Rows from block 7, named by matrix and row number. Rows with one number belong to one neuron. Each number is 128 + 32 x the weight over its row's rms, rounded and kept within 0 to 255. All counts start at 0. After the name is the row's rms in percent of the matrix's.
# fc1: MLP up (model.blocks.7.mlp.fc1.weight, 576x192), inputs 96-191
# fc2: MLP down (model.blocks.7.mlp.fc2.weight, 192x576, transposed), outputs 96-191
fc1.38 090 [179 121  89  89 157 214 110 100 128 173 120 184 120  74  84  79 182 108 126 178 145  43  71 187 114 140 165 168 160 145 142 148 130 137 133 111 126 123 158 143 132 119 138 166 189 140  99 132 175 164 129  76 128  81  87 111 117 128 184 121 117 138 114 146 121 141  52 121 107 120 121 135  89 119 107 137  62 139 127 225 122 113 153 145 165 134 125 134 121  72 132 151 184 144 107 104]
fc1.39 098 [130 112  90 134 157 114 105 155 123 147 161 103 117 121 131  92 120 131 175  84 131 126 132 165  80 161 141 135  47 131 154 117  54 132 188 103  56 141 169 117  95 132 104  86 103 143 196  96  91  88  79 167 122 123 133 124 111  80 135  89 152 124 107 130 129 144  91  83 187  50 141  87 182  86 147 146 109 175 113 106 126 193 115 118  66 110 134 176  86 159 127  64 132 141 101 106]
fc1.40 105 [159 109 116 149 161 152 150 163 118 115 119 245 101 120  85 155 110 127 144 148 113 161 167 121 139 183 136 112 115 140 114 150 149 138 134 185 150 122 175 161 133 102  80 128 179 149  75 160 166 131 141 133 161 177 167 148  98 178 105 155  96 165 148 148 136 140  97 127 108 175 133 136 107 140 144 107 163 153 137 104 129 128 162  84 176 109 100 197 135  40 119 119  83 135  67 132]
fc1.41 127 [169 110 130 137  85  52  82 151 134 140  91  90 121 153 135 176 178  82 112 152 129 164  82 144  95 152 142 130 136 126 157 158 127 110 127 147 149  72 171  85 114 141 114 139 172 138  67  83 103  78 157 129  95 152  96 108 102 192  64 160 118  95 161 170 116  72 173 124  95 114 126 186 153 161 147 146 143 131 136 106  78 125 170 176 133 113 128 146 157  72 131 245 129 129  98  99]
fc1.42 085 [119 125 151  82 145 136 121 101 163  92 177 136 163 113 115 173  49 154  84 138 124 185 146  73  35 161 137 100 137 138 131  95 135 135 169 139 175 129 139 136 147 109 140  92 127 100 177 112 136 109 140 169 134 142 131 202  45  96 156 113 119  63 212 161 149 148 145 104 159  97 135 150 121 135 116 118 175  98 152 113 144  98 154 174 157  98 169 122 153 113 108 178 106 170  96  79]
fc1.43 097 [157 108 140 101 130 157 110 166  93 138 143 123 153 147 180 102 166 164 130 149 176 175 145 140  81 137  96 110 153 142 109 117 159  46 102 132 139 133 139 120 105 140 125 179 127 104 127  80 126 140 156 133 159  82  99 129 132 124 157 101  98 170 173 136 182 109 147  86 181 119 160 164 163 164 175 119 186  59  91 165 123 111 157 127 124 126 161 134 139  92  74 157  94 134  87 114]
fc1.44 069 [ 68 132 140 150  95 126  95 130 150 173  83  84 124 182 129 210  92 177 129 139 113 147 104 123 133 110 107 113 137 136 162 140 170  99  97 100 101 101 116  98 100 160  86 174 134 161 142 147 180  95 117  96  97 149  90 172 107 169 163 134 126  77 112 184 115 113 128 135 176 171 118  71 144  75 118 131 129 189  70 147  89 131 171 171 103  96 117 107 160 110 178 118  91 175 183 163]
fc1.45 126 [ 99 130 178 111 188  83 150 144 157 163 136 139 133 129  71 144 162  98  73  95 122  74 165  69 169 124 152 141 121 110 139 103 100 129  97 124  81 155 198 126 125 115 112 129  81 100 117 147 109 138  93 152 120 146 136 122 129 116 118 146 114 135  89  93 116 141 167 171 174  77 141 152 159 143 118  70 180 182 169 112  71 163 133 139 184 130 107 151 116 120  94 128  95 230 130 125]
fc1.46 083 [138 162 117  61 143 114 152 124 158 102 153 136 150 133 141  94 137 110 164 133 116 129 124 154 125 106  57 214 114 132 108 139 132  27 101 108 125 178 107 165  93 139  84 152 130 145 151 140  86 110 142  95 114 143  76 105  81 113 128 105  92 158 105  68  92 219 130  91  91 113 180 120 150 108 117 140 106 119  59 139  96  78  60 145 189 140 120 153  74 180 183 132 113 139 106 137]
fc1.47 068 [124 169 162 193 162 156 141 161 117  88 152 145  86  73 160 106 136 143  77 101  91 181 149 113 130 156 116 141 118  94 151 128 131 109 168 139 119  74 163 125 150 107  96  97 150 106 113 122 133 110 118 128 121 109 109 151  91 108 111  92  72 183 105 166 136 168 136 178  81  84 121 180 117 137 147 176 130 159 131 100  73 127 117 130 116 144 125 107 128 128  79 165 165  87 128 137]
fc1.48 113 [ 91 181 102 102 197 152 128  47 142 150  66 143 161 142 108 172 214 114 138 135 121 104 101 134 104 168  90 121 131 136  79 112 151 184 167  81 181 114 165 122 180 105 131 112 112 151 121 111 118 156 127 166 158 114  71 173  84 135  96 143 169 126 124 101 140 157 100 127 139 148 153 139  94 130 152 141 121 114  97 122  81 151  98 160  94 118 137 109 131 186 133 137 214  89 137  71]
fc1.49 091 [126 188 146 132 133 194 111 197 172 157  91 153 104 175 124 144 135 130 166 146 159 159 118 197 155 141 149 129 145 104  95 104 143 100 143 164 141 106 170 133  84 158 154 176  88 120 164 150 119 116 114 142 156 166 102 127  84 129 127  85 149 138 148 105  85 156  51 166  73 109 160 119 171 104  38  91 164  94 135 101 155 151  65 141 144 124 165 143 138 121 143  92 146 105  75 147]
fc1.50 105 [ 80 179 128 118 106 179 137 128 134 152 146 116 117 134  93  87 137 134 191 109 170 155 163 114 117 158 163 111 124 104  85 115 153 162 172 117 182 119 175  98 131 126 158 120 110 115  88 117 157  78 106 180 137  73 125  93  45 168 143 189 140 153 133 162 104 131 173 169 101 137 161 116  94 127 149 157 187 101 124 119 141 110 120  94  94 156 186 166 142 178 137 104 129 114 117 106]
fc1.51 110 [157 149 120 117 193 147 117  78 122 144 183 111 142 113 140 102 136 188 140 146 138 137  58  93 150 114 133 123  86 149  96  96 136 192 123  86 160 108 114 170  62 138 120 184  72 134 126 180 135 155 138 134 167 134 120 167  87 128 110 119 141 112 114 129  93 116 135 122 164 138 109 158 144  92 141 167  61 103 161 124  88 182 104 155  88 100  24 101  84 157 101 127 122 155  76  71]
fc1.52 095 [126 102 142 123 115 108 151  78 190  89 137 125 142  92 103 122 120 101 136  93 140 129 141 172 155 155 139  80 136  59 107 123 125 129 104 112 152 125 122 115  93 121 141  88 113 130  79 159 176  68 154 136 165 130 105 139 167 136 110 115 148 124 104 122 161 143 138 146 141 182 107 146 137 205 156 143 163 163 114 189 140 149 142 154 136  86 109 144 156 175 108 123 143  79 137 148]
fc1.53 090 [ 96 101  69  82 173 116 101 170 128  67 100 114 120 163  93  98 140 110 137 125 115 134 148 125 152 185 199 152  42 103 112 148 162 184 156 102 124 137 150  81 129 165  94 107 118 170 130 149 107 138  48 153  84 148 147 124 107 138 135 107 110 150 122  74 109 129 107 193  93  75 124  82 147 104  97 122 165 114 165 148 170 108  90 107 121  90 136 167  87 131 125  80 141 151  97 142]
fc1.54 079 [141 139 102  43 125 128 132  96  84 113 125 183 136  79 119  89 152 110  96 127 157  98 100 139  90 177 116 107 105  95  89 153 106  87 106 108 164 111 129 141 130  87 147  87  96  91 144 164 181 110 195 143 141 127 118 132 119 153  88  94 137 150  60 114 172  88  50  75 114 117 158 130 153  93 116 150  60 136 132 171  81 120 165  98 151 122 134 102 131 152 112  85 124  72 120 141]
fc1.55 058 [143 133 133 151 158  93 143  55 107  91 119 108 127 184 143 126 141 171 115 172 114 172  87 183 183 148 173 210 117 133  90 163 128 145 163  78 164 124 101 119 166 126 118 128 113 153 117 115 132  88 125 105 103 109 131 127 119 180 176  49 112  59 118  76 116  84  82 144 130 120  69 162  70 106 183 115 105 117  77 132 129  89 163 148 138 108 122 175  51 106  78 136  69 119 126 156]
fc1.56 103 [131 101 146  98 155 138 114 104 120  94 121 129 114 142 141 184  75 148  91  95 112 117 126 100 152 196 127 121 128 153 123 124 131 126  95 122 118  76 132 137 113 134  90 128 125  82 139 130 129 123 155 141 118 170 142  78  89 106 165 111  60 187 121 166 115 164 148 157 136 155 154  62 125  89 154 134  74 172 127 115  72 158 134 140 119 155 164 154  93  80  77 146 115 157  99 126]
fc1.57 111 [ 84 162 139 143 107 133 154  98 137 142 134  69  95 170 145 121 174 114 156 169 156 175 132 144 104 168 128 132 125  87 172 128 139 139 165 137  74  55 196  86  65 165 112 172 121 122 155  53 121 125 165  78 155 176 116 120  57 115 135 128 160 143 163 147 133  97 149  80 132 159 123 162 147 154  67 132 120 136 209 169 105 126 174 158 139  83 165 103 177 123  88 176  99  57  93  98]
fc1.58 101 [131 191 126 172 102 131 150  68  92 143 197  98 113 102 143 186 129 207 104 151 137 124 140 127 194 101 142 186  66 187 131 130 126 133 115 143 138 114 103 112 163 119 116 166 103 154 118 159 132  94  95 130 159 106 127 114  91 120 124 121 123 136 164 111 162 134 157 127 109 177 161 118 145 147  92  62 124 125 105 119 126  84  81 160 152 128 108 117 119 108 110 107  64 127  96 154]
fc1.59 110 [149 154 111 147 190 141 156 107 146 158 145 178 118 123 171 156 113 139 129 121 130 127  89 176 153 145 166 147  94 132 110 171 160 126 129 125  92  85 136 101 120 193 149 111 125  89 176 100 213 122  62 152 119 163 145 129 128 126 134  32  99 121 103 165 194 138 158  99 102 126 167 176 142 165 169 148 139 106 182 146 170 135 121 176 102 103  81 117 140 186 129 125 135 176 149 128]
fc1.60 111 [166 136 185 167  98 188 100 144 129 112 109 176 196 106 113 147 120 128 159 104  90 116 154 131 168 135 153 138 152 173 187 102 143 157  96 170 216 110 131 167 183 173 157 106 108  83 141 182 166 172  62 106 119  95 102  96 143 156 127 181  93 146 152 139 164 147 117  81 173  89 128 113 122 120  98  97  91 128 119 168 104 141 106 185 139 148 108 151 112 108 134 203 141 106 132 123]
fc1.61 088 [140 176 125 188 154 175 164 139 148 139 161 120 194  84  98 168 146 147 144 139 161  94 135 114 105 146 198 151 180 107 131 106 108 139 153 152 202 117 148 114 127 157 153 167  99 177 174 157 168 135 130 151 109 172 136 206 110 136 167 118 138  84 170 166 105 168 114 176 120 127 124 129 130 153 124 142 160 120 147  80  81  46 114 102 113  67 122 122 108 111 134 129 138  99 159 129]
fc1.62 116 [154 140 152 139 144 161 150 163  91 182 114 135 126 117 154 152  87 168 185 180 170 147 126 211  91  82 151 111 152 141 117 155 137 103 147 133 128 103  99 187 132 117 102 177 136 151 140  94 115 102 128 154 144 171 133  54  81 140  88 118 147 124 152 107 168  71 144 111 113 108 105 163 122 153 100 158  69 132 101 139  83 155 123 206  91 121 132 122 158 138 110 171 135  91 111 155]
fc1.63 127 [108 200 162 134 134 130 187  52 138 191 149 208 127 144 120 136 104 157 115 151 128  90 122 115 122 102 174 153  86  88 106 156 126 135 161 117 157 104 157 162  74 163 152 140 109 116 168 107 126 112  98 136 124  83  93 164 108 150 145 133 108 102  91 149 158 160 128 125 145 172 140 142 165 147 183  71 170 143 130 145 184 121 185 165  79 116 170 104 143 165  70 116 163  94 147 176]
fc1.64 119 [168  93 134 131 144 126 149  65 200 103 158 138 108 105 175  95 109 165  86 127 208 122 133 122 128  94 138 126 133 117 138 136 120 182 149  99 141 109 145 179 163 165 140 154 137 150 155 159 135 130 222 172  88 104  91 125 102 121 148  79 168  99  70 173 106 120 127 136 142 138 101 146 199 168 190 158  99 154 186 160 136  92  42 163 100 147 159  93 162 193 162 124 126 122 124 143]
fc1.65 110 [174 112 142 167  96 127 124 170 170  41 106 105 120 139 119 189 132 129 146  43  96 125 161 152 117 133  54 159 118 170 139 132 124 149  78 174 111 164  82 160  65 147 125 124  88 147 156  74 148  82 120 109 153 147  86 154 159 110  41 158  99  99  75 136 121 141 115 159 168 104 138 100 201 135 149 160 114 136 129 104 103 154 112 119 114 135 172 148  65 130 119 188 126 136 127 113]
fc1.66 099 [113  71 112 102 122 114 169 163 132  86 152  81 124 116 101 116 162 130 173 126 137  77 103 142 179 120 116 160 130 106 136 157 118 120  78 158 110  53 130 200  90  47 115 155 132 136 178 168 175 115 134  97 177 126 119 173 128  88 150 111 104  57 121 145 141 155 181 139 134  91 151  92 144  78 168 115  79 163 131 120 158 106 132 138 109 157 145 123 127  67 165 114 100  73 145 111]
fc1.67 097 [104 177 128 136  99 119 139 147 141 186 136 143 105  90  44 131 105  77  84 133  54 147 108 147 163  91 142 125 127 149 106 206 135 128 134 122 146 101 122 126 109 118  84 153 113 108  99 167 114 165 126 120 139 106 137 115  74  47 162 144 165 120  79  90  53 125 112 104 155 155 140 128 183 111 160 113 124 173  99 140 175  94 113  87 162  93 106 144 188  89  87 139  92 129 162 124]
fc1.68 081 [145  44  70  92 173 123 137 102 112 101 138 127 127 119 126  92 105 142 150 111 145 140 149 109 152 139 158 118  72 195  79 139 132 107 146  72 117 119 145 144 124 138  50 120 149 133 146 101  96 119 106 148 127 173 128  95 121  70 120 162 124 172 149 104  71 132  66 155 139 134 122  91  98 107 109  93 164  94 204 160 145 147 136 105  90 148 113 110  82 130  78 138 106 141 139 148]
fc1.69 064 [107 129 201 182 140 164 152 149 124 180 143 176 130 135 114 114 129 136 152  72  89 144 208 111 117  43 121 119 147 174 116 146 135 143 112 164  93 134 127 128 162  82 166 118 131 122 146 124 123 138 127 129 129 122  85 154 146 140 104  83 160  92  63 135  73  90  74 134 134 158 127 163 147 171 108  90 110 108  76 125 108 125 141 138 110 172 100 131 125  88 160 135 132 158  97 125]
fc1.70 090 [118  71 101  93 139 130 140 171  99 136 137  97 132 128 128 111  76  95 109 152 153 109 101 197 153  86 138 160 137 116 130  93 143 101 106 153 120 126 162 133 110 119 161 102 136 106 144 198  65 110 100 103 129 144 120 125 133 139 182 156 122  67 121 108  81 138  88 125  86 187 111  67 116 134 112 118 132 134 100  79 118 146 155 193 201 150 128 107 153 132 188 113  87 143 125  77]
fc1.71 135 [132 174 131 107 122  48 125 119 152 118 146 100  79 132 151  97 162 115  88 127 185 155 142 108 123 110 127 152 161 146 123 113  83 112  98 101 140 105 118 178 149 137 168  95 120 116 108  99 128 138 133 160 145 169 141 165 100 190  88 166 159 102 169 137 165 121 144  98 151 174  55 138 140 137 141 126 126 113 156 137 147 141 113 101 100 169 142 130 167 109  81  86 134 115 145 117]
fc1.72 086 [ 66 110 109  75 146 134 125  52  77 164 144 135 118 131 152  74 128  84  87 106 171 174 133 157 150  92 133 147 102 154  85  99 136 138 121 151 163 136 144 137 145 136  88  96 104 120 149 157 100 142 119 106  56  79 180 115 135 157  69 136 126 120 117 197 163 137  72 121 117 116 111 153 143 158 205 110 128 155 174 165 129 114 131  89 208  50 145  93 141 127  88 113  83 130 126 134]
fc1.73 106 [109  83 138 114 186 125 106  96  71 217 110 112 126 140 166  95  86  76 140 128 126 117 173 127 128 170 196 176 148 157 116 138  69 104 103 166 109 120 157 182 184  97 188 119 163 177 164 119 133 153 166 112  97 110 123 131 143  99 216 117 158 154 154 140  99 120 118 175 122 185 123 160 144 114 123  81  72 144  89  83 127  90 138 115 118 147 150 159 171  81 147 114 110  96 187 110]
fc2.38 118 [ 69 101 150  95 156  60 138 125 100 116 170 176 106 136 215 129 141 109 154 111 159  80 178 183 132 144 160 133 122 158 114 124  96 109 102 131 147 152 100 108 137  87 142 116  80 147 148 114 111 140 131 125 127 127 130  99 122 103 161 117 148 132 114 129 114 159 113 126 123  74 120 136 145 114 152 143 148 181 123 181  67  84 144  92  59 129 198 164 142 115 144 106  94  96 143  82]
fc2.39 097 [153 135 105 103 156 143 151 149 139 108  78 171  99 135 124 187 106 139 105  81  61 129 194 168 165 136 145  95  97 128 162  71 128 173 118 161 112 107 133 113 143 111 134 187 144 150 126 172 123 117 165  94 135 185 117  91 105 107 154 188 101 144 162  90  90 195 153  66 133 193  99 177 131  53 168 152 141 117 121 102 178 180 146  89 129 147 160 143 101 159  88  91 174 117 191 160]
fc2.40 106 [185 119 111 101 109 165 164 162 103 134 121 117 176  80 157 114 146 191 199 156  99 188 126 154 104 125 120 126 130 113 123 174 156  94 131 122 142 147  91 159 119 115 138 107 143 101  95  91 142 171 108 133 190  68 161 127 104 139  82 131 120 140 141 159  48 127 102 197 144 123 178 148 117 132 143 105 130 168 117  90  79 133 122 112  88 158 127 156 112 105 103 137 105 145 120 127]
fc2.41 110 [ 98 156 157 128  60 184 141 176 141 151  90 145 161 131 117 151 116 148 158 113 201 105 155 121 164  71 127 133 171 113 129 140 136  86 112 145 100 119 121 125  92 101 147 152 148 102 156 213 150  84 131 116  92 136 131 151 143 148 204  84 137 142 133  94 102  66 136 159 159 136 141  78 152 103 205 181  95 182 135 101 127 140 180 141 101 178 155 140 149 141 148 156 111 172  38 139]
fc2.42 086 [139 100 153 108 139  99 114 109 152 116 138 132 112 120 130 174 143 158 124 135 142 168 122 113 101 105 141 197 151 143 175 157 128 135 143 170 152  82 114 112 163 139  74 185 131 141 169 152 126 179 142  88 134 123 104  77 120 150 107 121  95 115 203 141 143 167 137 127 124 141 142 135 114 113 123 107 124 150 150  89 150 109 129 121  90 155 140 201 212 145 126  70 160  95  95  83]
fc2.43 100 [148 132 118 177 142 112 117 123 155 126 163 209 181 151  63 131 125 155 167 104  98 185 162 195 132  89 153 137 169  92 108 127 186  62  99 122 110 130 152 176 132 142 106  81  53  96 161 165 128 180 121 112 139 166 107 126  86 144 113 143 125 118 106  79  68  95 156 118 109 132  47 126  87 151 107  96 126 123  69 129 131 158 151 126 117  81 140 140 127  88 174 105  99 135 152 100]
fc2.44 085 [117 116 118 169 107 155 137 200 106 118 112 158  39 115  70 160 176 108 107 148 151 127 147 136 115 127  78 145  99 105 127  47  92 104 129 148 105 131 144 157 140 112 164 198 154  29 130 121 197 129  71  99 134 137 113 167 152 113 125 139 168 115  93 136  89 109 134 112 144 135 103 109 129 128 119 155 131  97 149  93 192  84 149 108  98  97  95 110 126 147 155 102 105 125 156  87]
fc2.45 125 [ 77 138 105 160 117 205 108 219 116 117 137 166 119  92 175 111 184 130  96  99 104  67 179  94 173 111 164  84  95 155  53 100 100 137 129 105  96 111 113 163 130  93 151 124 141  77  85 159 103 121  79 130  91 124 140 103 137 149 208  69  93 133 120 134 120  91 128 178 130 161 140 114 117 137 164 141 158 161 125 150 133 148 121 111 174 144 140 127 112 124 152 111 164  89 116 100]
fc2.46 108 [148 134 126 140 154 117 123 138 128 164 100 118 169 127 154 126 145 171 100  98 161 152 112 164 166 115 104 186 153 113 160 123 124  79 133  65 118 182 116 184 127 152 123 118 118 100 166 131 154 201 104 130 106  96  39 195 119  42 109 126 106 182 100 122 104 151 165 116 168 164  57 164 128 127 134 140  93 178 170 158  99 120  99 105 142  98  94  78  92 127 111 180 148 147 116  75]
fc2.47 090 [156 134 113 164 130 124 163 200 112 111 146  98 128  65  89 136 171 107 105 174 104 163 101  92  52 119 146 122 137 209 143 127 133  91  91 115 140 135  95  91 128 208 139  91  71 101 129 156 101 120 108 128 177 157 155 176 131 184 167 146 165 129  93 101 126 113 148 171  91 108 157  98 141 127 184 158 143 133  68 121 148  81 183 150  94 116 127  70 114 159 102 121 121 101 106 142]
fc2.48 134 [ 99  68 146 109 117 149 159  69 100 207 134 139 157  89 127 203 142 136 163  44 101 149 116 110  89 128 123 191 117 208 136 113  87 176 146  91 123  90 129 119  94 171 162 123 134 123  95 123 135 202 131 109 156 140 103 131  74 117  78 147 179 133  88 159 125 170  94 107  51  70 122 126 177 152  95 153 143 138 120 101  90  99 106 137 147 136 150 146 165 120 135 111  79 129 120 228]
fc2.49 108 [147 127 109  71 136 123 134 229 119 135 124 136 103 132 104 116 115  72 140 153 131 166  69 187 144 121  89 142 136 134 143 113 143 103 134 101 150  86 139 153 117  85 121  91  75 141 169 112 106 102 159  89 141 105 152 116 112 180 109  96 130 148 110 192 145 138 132  99 185 185 106 129 164 144  40 146 162  61 129 138  96 132  89 123 149 120 128 118 125  99 143  68 185  82  98 145]
fc2.50 108 [104 126 129 169 112 151 106 100 143 105  97  85 141  68 147 116 135 154 121 127  99 182 122 139 129 118 170 137 166  86 164 132 137 171 144 106 156 108 128 166 132 142 126 149 150 162 143  69  97 138 168 145 196 157  81 136 172 187  72 103 192 165 158 178 115 143  99 124 137 170 166 147 156 109  86 158 180  95 241  82 156 156 128 159 146 142 134 146  75 126 128 124 121 104 146 129]
fc2.51 096 [150 163 156 150 114 143 112  82  77  84 126 132 105  96 133 153 147 120 118 159 116 144 105 114 179  95  59 184 142 120 147 144  92 169 161 121 134 156 158  96 162 192 170 120 174 122 139  86  81 132 152  97 161 164  65 101  96 120 135 145  78 107 117 116 139 111  24 183 112 158 177 109 144 150 138  93  80  86 165  93  83 144  85 107 116 113 117 174 143 116  76 115 151 113  99 158]
fc2.52 097 [ 98 103  98 123 114 109 132  68 127  96 125 117 164  97 143 147 107 128 142 113  75  95 151 103 145 154 178 131 135  79 112  91 136  93 117 144 125 163 141 140 140 156 108  82  51 179 145 157 138 105 106 129 138 184 158  86 120 131 133 143  90 146 132 122 118 110 169  95 153 106  76 146 118 176 202 137 126 125 160 125 144 187 164 137 127 148  95 134 174 138  94 132  86  98 128 101]
fc2.53 096 [106 172 144 214 131 138 149 135 106 173 158 126 108 134 186 195 122 136 109 138  96 128 186 161 145  89 189 112 131  73 139 149 148 156 176 162 106 128  99 122 138 141 152 173 149 104 186 138  45 125  85 169  65 135 116 139 146 104 126 110 124 170 176  63  58 150  85  59 107  64 129  85 140 165 120 101 140 116 102 164 111 143 110 137 144  84 105 153 135 121  86  95 150 149 188 107]
fc2.54 087 [102 153 148 129 141 102  78  45 169 124 142 163  81 123 146 100 118 211  75 172 147  95 103 147  76 119 176 170 150 130 157 137 139  90  90 123 143 122 115 206 136 183  95 107 158 165 172 126 158 174 117 110 136 137 104 135 134 102 149  99 109 128 114 114 172 102 114 117 125 139  81 143 213  90 126  62 129 108  79 134 136 122 155 166 161 102 117 115 124 143 179  64 138  89 118 155]
fc2.55 075 [125  60  93 135  97 103 154 119 119 108 128  90 164 150 166 154 121 127 170 181 182 187 148 192  77 153 154 135 129 146 126 123 164 144  99 155 111 101 101 160 112 115 139  96 128 143 128 104 108 106 108 123 118 149 150 135 167  72 139 186 108 118 155 126 181 138 111 129  87 126 115 132 218 111 158  48 107 112 103 137 125 128 186 147 162 129 145 210 148 138 177 151  69 174 128 118]
fc2.56 100 [102 116 149 156 110 141 117 165 200  94 160 141 124 118  90 151 101 178 114 155 156  82 136 128 139  48 182  44 135 112 133 135  61 190  86 100 108 113 114 157 170  82 111 146 123  86 142 171 143 116 139 139 170 178 122 154 152  55 166  99 141 142 140 154 155 148  60 151 115 120 143 113 134 152 181 163 102 118 200 111 176 138  94  81 127 156 185 198  48 139 143 136 144 143 108 153]
fc2.57 095 [169 120  40 180 101 170 129  72 124 107 106 103 156  92 103 160 181 187 155 144 120 166 127  88 182 166  82  83 147 152 132  88 157 174 141 111 160 120 115 101 164 103 131 129 133 107 132 222 156 139 120 168  76 175 144  99 106 123 121 115 195 123  67 149 105 130 147 161 152  62 178 100 138 176 128 103 118 146  68 140 113 100 169 112 120 135 197 172 119 120 143 126 151 115 111 100]
fc2.58 095 [116  80 154 126 163 146 142  77 149 171 129 119 171 110 122 186  89 148 147 180 117  88 134 126  99 198  85 105 104 109 160 123 107 121  65 134 148 149 209 108 116 136  65  86 136 156 156 123 118  99 115  86 115 183  53 115 134 132 160 133 103  82 133 149 151 125  99 171 153 105  70 102 188 160  51 127 159 120  87 120 133 136 103 120 155 177  79 175 117 117 132 174  61 177 131 120]
fc2.59 099 [ 82  96 137 237 180 153 117 145 133  80 121 128 123  92  75 130 125 151 146  99 102 114 126  68 103  85  90  95 118 108 149 147  91 122 185 114 110 111 205 127 144  77  97 106  93  81 143 194 179  97  92  88 130 169 150  72  97 161 138 186 108 114  72  60  94 162 163 125 155 101 113 187  87 128 201 110 133 145 145 114 137 137 106  88 127 150 127 108 161 107 132 128 101 131 133 161]
fc2.60 105 [150 112 103 155 135  85 124  58 138 134  66 110 133 108 145 158  63 122 130 179 121 115 178 127  90  96 184  84  83 136 127 103 131 130 157 138 180 126 112 111  92 145 142  66 127 150 134 140 139 176 136 134 147 194 129 140 143 141 116 110 132 125 143 158 143 142 142 166 145 139 196 225 198 131 139 161  63 140 133 125 105 135 112 149 136 188 128 182 121 142 104  84 156 100 122 133]
fc2.61 082 [104 102 123 135 114  84  94 119  97 113 134 106 145 111 151 147 123 124 106 179 125 130 120 141 149  93 120 134 130  67 161 109  35 149 133 129 129 143 124 116 105 181  99 125 144 207 117 125 137  92  95 149 112 153 116 120 114 103  79 117 180 116  75 159 140 180 155 151 105 145  66 181 114 111 159 155 143  94 178 111 176 165  88 118 138 177 141 137 143 132  89 153 125 119 114 130]
fc2.62 116 [133 124 167 129 101 117 136 125 180 114 139 102 120 169 128 190 149 125 127 128 166 135 147 141 130  85 178 129 103 104 120 122 131 109 127 106 128  82 153 132 121 148 192 181 104  98 109 192 134  84 155  80 119 101  73 156 130 123 156 157 120 106 107 112 111  89 125 130  91 135  58 129 166 131 166 117 102 129  71 157 139 114 106 165 143  99 127 134 118 132 112 126 141 114  80 148]
fc2.63 108 [136 173 136  83 161 109  48  76 129 118  90 131 124 136 100 115  46 129 100  80 132  98 128 104 134 155 164  82  66 122 116 108  95  61 125 127 143 129 127 145 149 115 148 117 101 144 153 173 150  66 193 114 166 111  56 144 121 102 149 115 113 115 175 100 168 132 143 150 172  92 169 160 129 125 138 117 187 179  76 124 120 133 139 143  99 211  90 155 101 129 130 184 183 114 108 147]
fc2.64 112 [133 152 106 160 152 161  83  76 218 156 177 147 212 117  79 107  93  64 128  98  79 117  75 156 133  95  68 108 122 154 218 170 111 134 105  81 117 112 121 159 115 100 106 126 109 184 154  76 124 105 106 103 136  39 159 100 143 143  98 178 162 168 133 124  97 152 123 102 164 105  77 154 128 139 110 106  98 129 132 133 127 146 129  92 182 100 148  90 161 123 109 112  75  85 161 109]
fc2.65 119 [108 176 153  72 142 143 102 176 103  99  55 175 135 193 149 145  97 141 152 121 160 136 120 104 143 195 147 123 142 118 123 102 111 123 126 124  78  91  89 155 100  68 145  83  53 107 143 172 159  64 160 172 143  60 131 126 100 123 185  99  99 130 137 108 125 177 132 137 147  60 128 153 165 143 107 157  93  96 150 137 178  86 129 127 118 101 119 114 108  76 144 137 150 151 131 128]
fc2.66 111 [ 74 165 105 136  65 131 135 167  93 100 115 132 141 133  83 142 119 141 151 111 180 103 109 138 146 166  62 142 180 151  72 147 146 147 123 212 179 146  92 172 149 187 133 150  74 169  71  74 122 170 165 180 143 120 144 106 113 130  96 155 105 235 128 146 166  98 162 124 125  97 134 131 136 122 135 142 128 149  93  99 151  96 104 144  81  88 132 100 154  91 188 110  73 140 117 182]
fc2.67 095 [100 162 113 150  90 190 138 131 112  75 131 143 119 136 144  86  80 147 165 126 116 140 152 189 182 101  99 151 116 143 105 134 140  94 122 136 169 155 157 152 113 115 132  75  98 135 158  73 112 213 134 128 130  68 103 142 130 172  76 155 158 121 145 154 115  93 160 116  77 137 178 108 119 129 109 182  55 160 107 118  97  83 147 132 128 104  89 119 138 149 218 116 173 140 195 115]
fc2.68 098 [ 98 137 138 157 175 149 113 110 166 147 148  93 112 144 157 173 100  95 186  97 121  73 156 197 120  79 167 121 105 110 139 117 119  97 184 167 143  73 112  88 114  83 138 190 154 146 153 145  90 108 115 143 131 129  74 176 159 172 126 101 110 144 151 136 116 122 124 101 107  57 134  65 140 136  99 102  94 119 126 175  71 106 116 136 154 145 126  81 149 128  63 109  71 109 114 129]
fc2.69 083 [124  92  87 127 148 112 128 220  79 107 131 103 156 126 108 136 135  98 116 161 137 107  83 125  59  70 115 119 148 124 133  53 163 146 152 169 127 167 138 141 160 158 127  98 124 119 145 135 141  72 100 147 173  92 120 128 158 130 164  90 158 110  90 132  85 111 176 130  92 133 206  67  34 115 185 162 114 153 153 127  79 141 142 169 164 113 165 129 156 120 124 140  96 100 136 159]
fc2.70 089 [136 165 112 110 150 117 178 194 140 145 107 107 102 182 123  93  94 143 145 132 146  92 110 174 112 181 124 157 161 128 145 138 172 107 121 186 144  88 130 139 105  99 140 129  44 163 138  64  95 159 143 102 104 109 106 158 143 149 111 111 122  70 140 138 168 162 121 129 141  76 179 111 161 159 101 116 103  90 107  40  51  96 133 170 118 167 119 128 172 117 127 109  98 119  87 138]
fc2.71 110 [164 209 162 110 125 179 171 108 131 189 108 132  71 142  79 129 121 150 106 126 127 146 108 145  55 192 111 138 146 113 134 165 136 146 158 209 113 111  77 117 141 145 138 160 153 140 158 105 104 177 111 127 143  44 135 152 129 151  84 103 151 134  78 164 135  99  90 148 213 128 130  80 123 146  71 133 133 160 133 129  85 162 112 130 123 181  49 113 161 125 121 112 102 107 165 112]
fc2.72 080 [153 124  77 152  95 145 131 129 140 157 165 140 129 123 119 146  59 163 119 191 143 123 134 185 146 157 191 135  77  74 156 122 104 190 162 103  81 121 138 153  84 103 172 123  90 114  92  70  73 156 118 118  85 131  79 140 144 163 141 170 147  37 154 171 115 146 138 142 182  63 131 138 117 129 141  95 111 146 151 181 116 100 157 138 113 105  76 102 111 168 183 119  90 112 178 161]
fc2.73 100 [143  72  78 139 102 142 117 151 167  99 167  77 217 123 127  74 135 185 174 150 123 192  84 177 117 140 129 149 141 135 108 143 130 105 173 148 140 128 112 133 125 134 176 165  69 137 149 118 186 112 142 116 105 147 137 130 148 162 109 154 117 132 155 170 135 104 111 134 150 100 165 137  90 126 148 163 171 169 108 108 109  89 153 122 137 123 121 112 145 123 157 135 105 128 148 120]